Weights of a small contrastive image-text model.
Model: encoder patch size [4, 4], encoder layers 12, encoder width 192, text encoder layers 10, text encoder activation swiglu.
Training: 8800 steps, batches of 128.
Data: trained on rendered dice on a table, 145000 training examples, 7.8 epochs.
Rows from block 4 of the image encoder of a small contrastive image-text model, named by matrix and row number. Rows with one number belong to one neuron. Each number is 128 + 24 x the weight over its row's rms, rounded and kept within 0 to 255. All counts start at 0. Numbers have three digits each.
After each neuron's rows are labels from the 100 images, of 14976, where the neuron reaches its highest value: "colour at peak" is the nearest of a few named colours to the mean colour under the peak; "top examples" is what is common among them. Only what is clearly more common there than usual is listed. The data: rendered dice on a table.
# fc1: MLP up (encoder.blocks.4.mlp.fc1.weight, 576x192), inputs 96-191
# fc2: MLP down (encoder.blocks.4.mlp.fc2.weight, 192x576, transposed), outputs 96-191

fc1.297:161102131150106143156106109103105119124166165190126143149101125101161098159134135174149061088050085102158124164119149161106134143132162132126132154114095126141142156139143127124083135074158141121141144128125126104118101116139129159125095140113113177121114167134124120138158146144155136087
fc2.297:121124112164131162065170101125134127152109140144169147106113170163144120124153164121160142115169117108176144127120104166152125107065120095117145123143154097116119123115138074123108103148142139107111152144173096107116126099120122120140167169124103106097147140120093137165110157106110116148
colour at peak: yellow
top examples: yellow die

fc1.570:139120137109113115114096134122141133087110114147130092123115132129127133177136145159132138150114160117091148109099185072159125120172161132109143079132155134140128100139144095154135137094120110186171169111105140147122138154123145141144108073127150103123126107157171109146137132184148119150
fc2.570:119160169144146137106126095088118110095158183108110104172113133084123076125142139123127100129127102098109145165105130097123116162153104094137086135108090102137148127104116152154114100118169121159160177132128126098135092106143089109113155130116153122160119176165135138117144130131171115109
colour at peak: pink
top examples: two on top; pink die

fc1.296:125149134163176134107127115154078115112123117144095150105160191117142097138099140089127131077118118143116122110134137108157142143118140100142149126115108156155107133132133073113119149109136118124126100117136153118137158119158104137158143164099161113138131159137169114091162135102129155112
fc2.296:136155115148146142148088148171156135147132159093152120143080127097159137070165113097126139158122094154099167156100092086115102157088129094134094141115144114127156126158174119133117117132121143121126098117093133133077121087115133124120090104132145158135133111142132104154087118117085162124
colour at peak: pink
top examples: five on top; dice: three; black die; white die

fc1.421:132143092144086147103137146117092120109113155086097116128139184120139128145178132176128119139095092113094123119130116168138132118126179129105125125144140158098168151099146138079137145079117097109142110129134158152143107175128137158139133128144128190164130156142106110120113112129135169068
fc2.421:145161106095149145101093091113098118174122133172159182103121099134112147134134118097124166173124169157143103143101151131145122126144114106135148138102109116130161165150162134115111128084176144130107164140133142164113129098140152095105130169135145067134146125091140119134135111170155131097
colour at peak: yellow
top examples: yellow die

fc1.391:111110133122115140136129159134142169141149135072146126135100154091174149125124123130126119065135138149103132121153172114144106145145127158128141133108147125136161118106138109149141130164109141098151114118105129128132094105131122154127121151154112149132146104084162117136113123107129062094
fc2.391:169133162116135156093124116117120123137159121140146058119113133120123142169131093132113147111102119107119154122142120094122100111091102135155122150131142136115148087101124134136133125130160093144096118122134101068116131138104098149128110161110154150138138133140125092137123142098139149070
colour at peak: green; cyan
top examples: teal die

fc1.73:096126149124137135129119092118145150170147172132106114103138140127094138144091150113100094113158139131151152129153096161087122140092161131093098151139144149130199134083091118119155116138132134111106076092139146150107150123153115117120146107158133144190138128139123124122142128141181097124
fc2.73:116082101138119110133113162111113139173156141138123107137131129134119142114117107119107142124102136129143107129149113079104112120154140166117139105139145118111103135147126099084111125068123132130140144134124172140113132106139124144100155117164131087148156104133130104117137123132122144165
colour at peak: brown
top examples: brown die; dice: three

fc1.530:107120093139082143126100147168173094116136142163177097114124109145106142174104150078131131079140152135118151135148106129118085128132120094107105139065116141136148120135116117166158142109123125154157092121120095184138137150104089097113150123142108131160158142146127121106135126110113119123
fc2.530:130111127123123088094161111118103171124164142123110161128121155112145057132122120161150101116098108123083108137100145135086150151093138149134106111120052155124120136131156118083112136165081131125118145109117136079098127153116141153117182078097104125147121141131128136162158129107109100140
colour at peak: pink
top examples: white die

fc1.124:124071151135153157125120144114099093093185158119098149094144153088065101156155161149122112141140111112106128091148169157140159138076137099135130101090133168166110136137139108113094128170101122123165110108082149135089147124131146123121147155189121118129119130112143108118149090112107144116
fc2.124:124128150161114120142166176146171123137141091185122156158115125141130123113099092157149120104167138112096162137144125148127102130112136144075136099152092128119083136151159093158155133097166133107175120106148124172117114093119121115131114167110121115125111096134124140113162119113144124083
colour at peak: red
top examples: six on top; red die

fc1.153:139161070137162156118085109135110117072156158133098138138113160158151167128145155114143145151159107088116150104127132128140129126109163118127082176144123115138125151121090102142144106157172103143086113103104123131184150151124157118096153127138160106127125154137129100106148080122175137100
fc2.153:129148136146104141123112112101144151131135165131132172138114132108166094127113106136115169120147159171085143138138118091124122088110124133174132154111129165099108093137165125137124146108117135153112124150148119144097201141083100141107092087119181152116086185086122105120105171152105114129
colour at peak: grey
top examples: white die

fc1.32:143103114137110110127138107160113124110148127150181142085149142125126122129154143097136182156108097141119131170085164120124141120125165148113132140144093169125111131117134150111098143117107086156169094138162148146121133176140095121114141111071098121101146185112097115158142151178140117108
fc2.32:124146139093114114130094161137102118149121197104028108128107153160140114155156152136142078133143104134129127144134130148149135142098106090118116104136134116122163127158155114146145116152126170112110154126146102133133143135152110147105162087125132111137117110097129127088145100150110125101
colour at peak: pink; white
top examples: white die; dice: three

fc1.357:104128127163141118119086114148147146135130100142118158119141099082095104111153120150132201068108118141128112155161170146141120155141156176115096100134135142126124144119124088157101148156089077107132157125137119107124124148138119139111144094119101153137147147094130123108095153146115141135
fc2.357:102147105119126109130129124071156135109159112132119128167131128181135141080102090147150070184139099128141132110139120097119120127114111085157106147089134120105109154156162126139161093118116154127155124175102123131128147138138172131126145122151136059161118119089131136143129093114116182116
colour at peak: pink
top examples: one on top; pink die; total: 1

fc1.292:090188114112100116138118186160068108103087141112146117121153173107112184151136139174067088135107148136107142147127107112087127131157158121144117135114156127164172155135122150113106093129131113132134143142134098150155139092128148135098112121126141099118155106138131123119096132129116107103
fc2.292:155108129139217137131146101123135165108127107133141104144097152127143120148113118114146101105121151123146152099159186112138092128137158130128123120103108113102099137123148107098134162128112106125118121114164168093172114113104122140167149070077130114168129113151139125134137104144123153131
colour at peak: pink
top examples: two on top; white die

fc1.447:124129137115073151144103123093072155137146141086145099176183113123107095127193141128132098142121130151139138113120120139128159158118114111141159118128148133111137119133100128138145096116127116116133119123140123111152114122148130121147131109119109132162115133172117115199154089142140109115
fc2.447:117149139127141170080154141153089141140121156153104108120145130142141132112117122159136106105106152119156169175127150125122136095141150159123094172132139141161132178129101099173120117123094084123088176166078102129101138097160126127090137159134155146110143147139135097131155145160106102109
colour at peak: purple
top examples: purple die; dice: three

fc1.6:115082158123176123126149135114171131151123138110127094137139097133114168128122124138118172098129186135152128138120147148106133158159166113111109149141108189153131145111108129091124165147107122137142123109109157145153116098105150089144130155098133154080128131105159103156130101088080122165
fc2.6:133149146150110128102144161095155146148133100155152151112146126118095179136138152117134117111121138120126122137146118136079140160155113143103146102101141105155107083117130146117106079115131145117102140140091123127148091127120169109163129177130128109123118145114121128111091111138122117096
colour at peak: brown
top examples: grey die

fc1.249:123106135192143126125110136136171136168105143134160118111125136153048148110129130165118072089138106160116120121149129148145161132104125128144128133111114096122103112118166173145147143136087116111184129142122118163141159137154081158146124131144129134127141141101116135119129189143107159123
fc2.249:136088110144094121080121122144126146107104124118160163129121131148152112116084102141143085133138121162109143105134173103114122110139134100120150166116116143136157094122144156186136120185159180116092127117138159128125153104132114155140146128084121131144110133126164121122138123139110091117
colour at peak: green; orange
top examples: three on top; orange die; green die

fc1.35:144124123173114127126134128126137133123113111102092099118098144138126146124151156105126137103097165155181122091132151124112182142125167126134117100173112113143115136151134135141144137148134132147104114095140108145173132154114131114044133142112099099133143129108119127114202119121151168133
fc2.35:135143137142088091126125132168107166102133121171113117137147142139124149058136122105068134091097099136088134119122098140157113109142121153123172147147142141159132110105124104097085100135088142113117132096129131168146090118138124134123123103146135152118121093116124147131144167112128160133
colour at peak: black
top examples: dice: three; white die; black die

fc1.560:169146145131146129133111118156118173106145130086142149092139147139152121143116114122134128132142156122100117122130112165123123125141140131107120154127140151136087175120118095129111138090171106111108102104124113135090138151098099118118097128162146136115121136099143131103120177160150170116
fc2.560:141141149161091128105111166066128098119094118128122127116088136128110165086111147181145137112173130128145073132118172112125168116122149172125128129100176083147154152168113132122124121122106156100149125130111112164150162151116134129118087130110104086143155178119118102126118126141131113123
colour at peak: green
top examples: three on top; dice: three; green die

fc1.67:122107086163110116160115106106117115113098090117140110127160130131116107130156143092158117114149124163144109115122090125118114149092154143146132167120110128110128180118123150107123128126139129110156102119161146184111091162112137121104115096125111133195150121162126108108110160156183047101
fc2.67:115123148135114084104157134148130133153119137142137115118111119140166117104112116107127093101102110125129101166148101138183130128190195115135144124116122146130180089149095106144153132097141131145117151107099155086108160133135118079121121121122152145115110121160142127087156111125151127109
colour at peak: purple
top examples: purple die; green die

fc1.172:136077129139146108113134115115129135145119153150140142122137132146164158147135122219121142138120111160126136110154121131145096148114151164111089126149124184120086167093152140100138112181096107110124165109109168125167103115129137110126076133153100168148160168121148122151136133092153129127
fc2.172:107135130162108128143143139149141109151113116162140174145136129100101113120108129116141079127148109160093096113152120132151153103135126124090148147140100117154115163141095082115129126139108116173057099132143094143097155137109135150120139098161142113128107127120116155109114113161133156144
colour at peak: yellow
top examples: yellow die

fc1.304:104105138139170120138137124133146149101095130132106129144138122148169103138102100116152086111149098149133084077125113199146175132139132148158100128167131102120107147102150122145148150116083135113175159132141121180076161129131134118137146123147139111132111197117119163096131147095133121113
fc2.304:097132087132107140106116141161141129102116091132091134098103115157152155109126120105144135153125144145095156118125116146142123148138150110148203167115139133139119109114122098114091142175141122135129116097129163091189127120127132137171145128137143165159141076111128091115190087133096110138
colour at peak: pink
top examples: pink die; one on top

fc1.151:108133098156103084111116143114082125163111107124136110125141146115102120145157134116135138083092103146140105102075085110113145122139098143129173114105141139124143120107151117132129113115145151094125167161101049113098179175122173121085125138117114110120108138124140105099110160147178134160
fc2.151:126115123123145074167108138161149143107142140125113120140109161137102182128123150127103124168128114134127161143154147106113106142109119110117154135101136118083103131140117137113128131127101107161100084131110182176054110077142120127074148118120132130142115122156118139182138115168124152141
colour at peak: red
top examples: red die; three on top

fc1.343:145117205126148142154164122130113174102128132100133158143123129122156143129118153136144119132173100129123136114124099133152082126086134081165155113140136117122104099143134128142162136125161102138118108162173104096086100088132131141154159159152147065121157109177116108110095114132147144102
fc2.343:120143106132117159136116136119119178074126121109124108152106119118098093140113124175141142139120140146114175085111154110127132112152092132114081186108146162129173155148128139130099139118145091122167147099136122129153124136091101141132076158130117141168177113148141088119117161170116162158
colour at peak: black
top examples: four on top; black die

fc1.492:118091147162129122123123093164141142129118169154094157092107098122140156157147151112130180115055106101080084137123132111146147093114133136121117118112128141067119116105144133132165127117102172067120131097132116147124140091094112108078132130121112095146153162157172115143163143115128119147
fc2.492:123106126145093140123132129099164118113127125133166151158107114117120120099129130145133149104108162111136120136110107145126139120172146125106097130153120117130122208138126174129098116091153076174172126138114162115145121103145161161114096139169128130176086099164117160087103117135156139095
colour at peak: grey
top examples: brown die; dice: three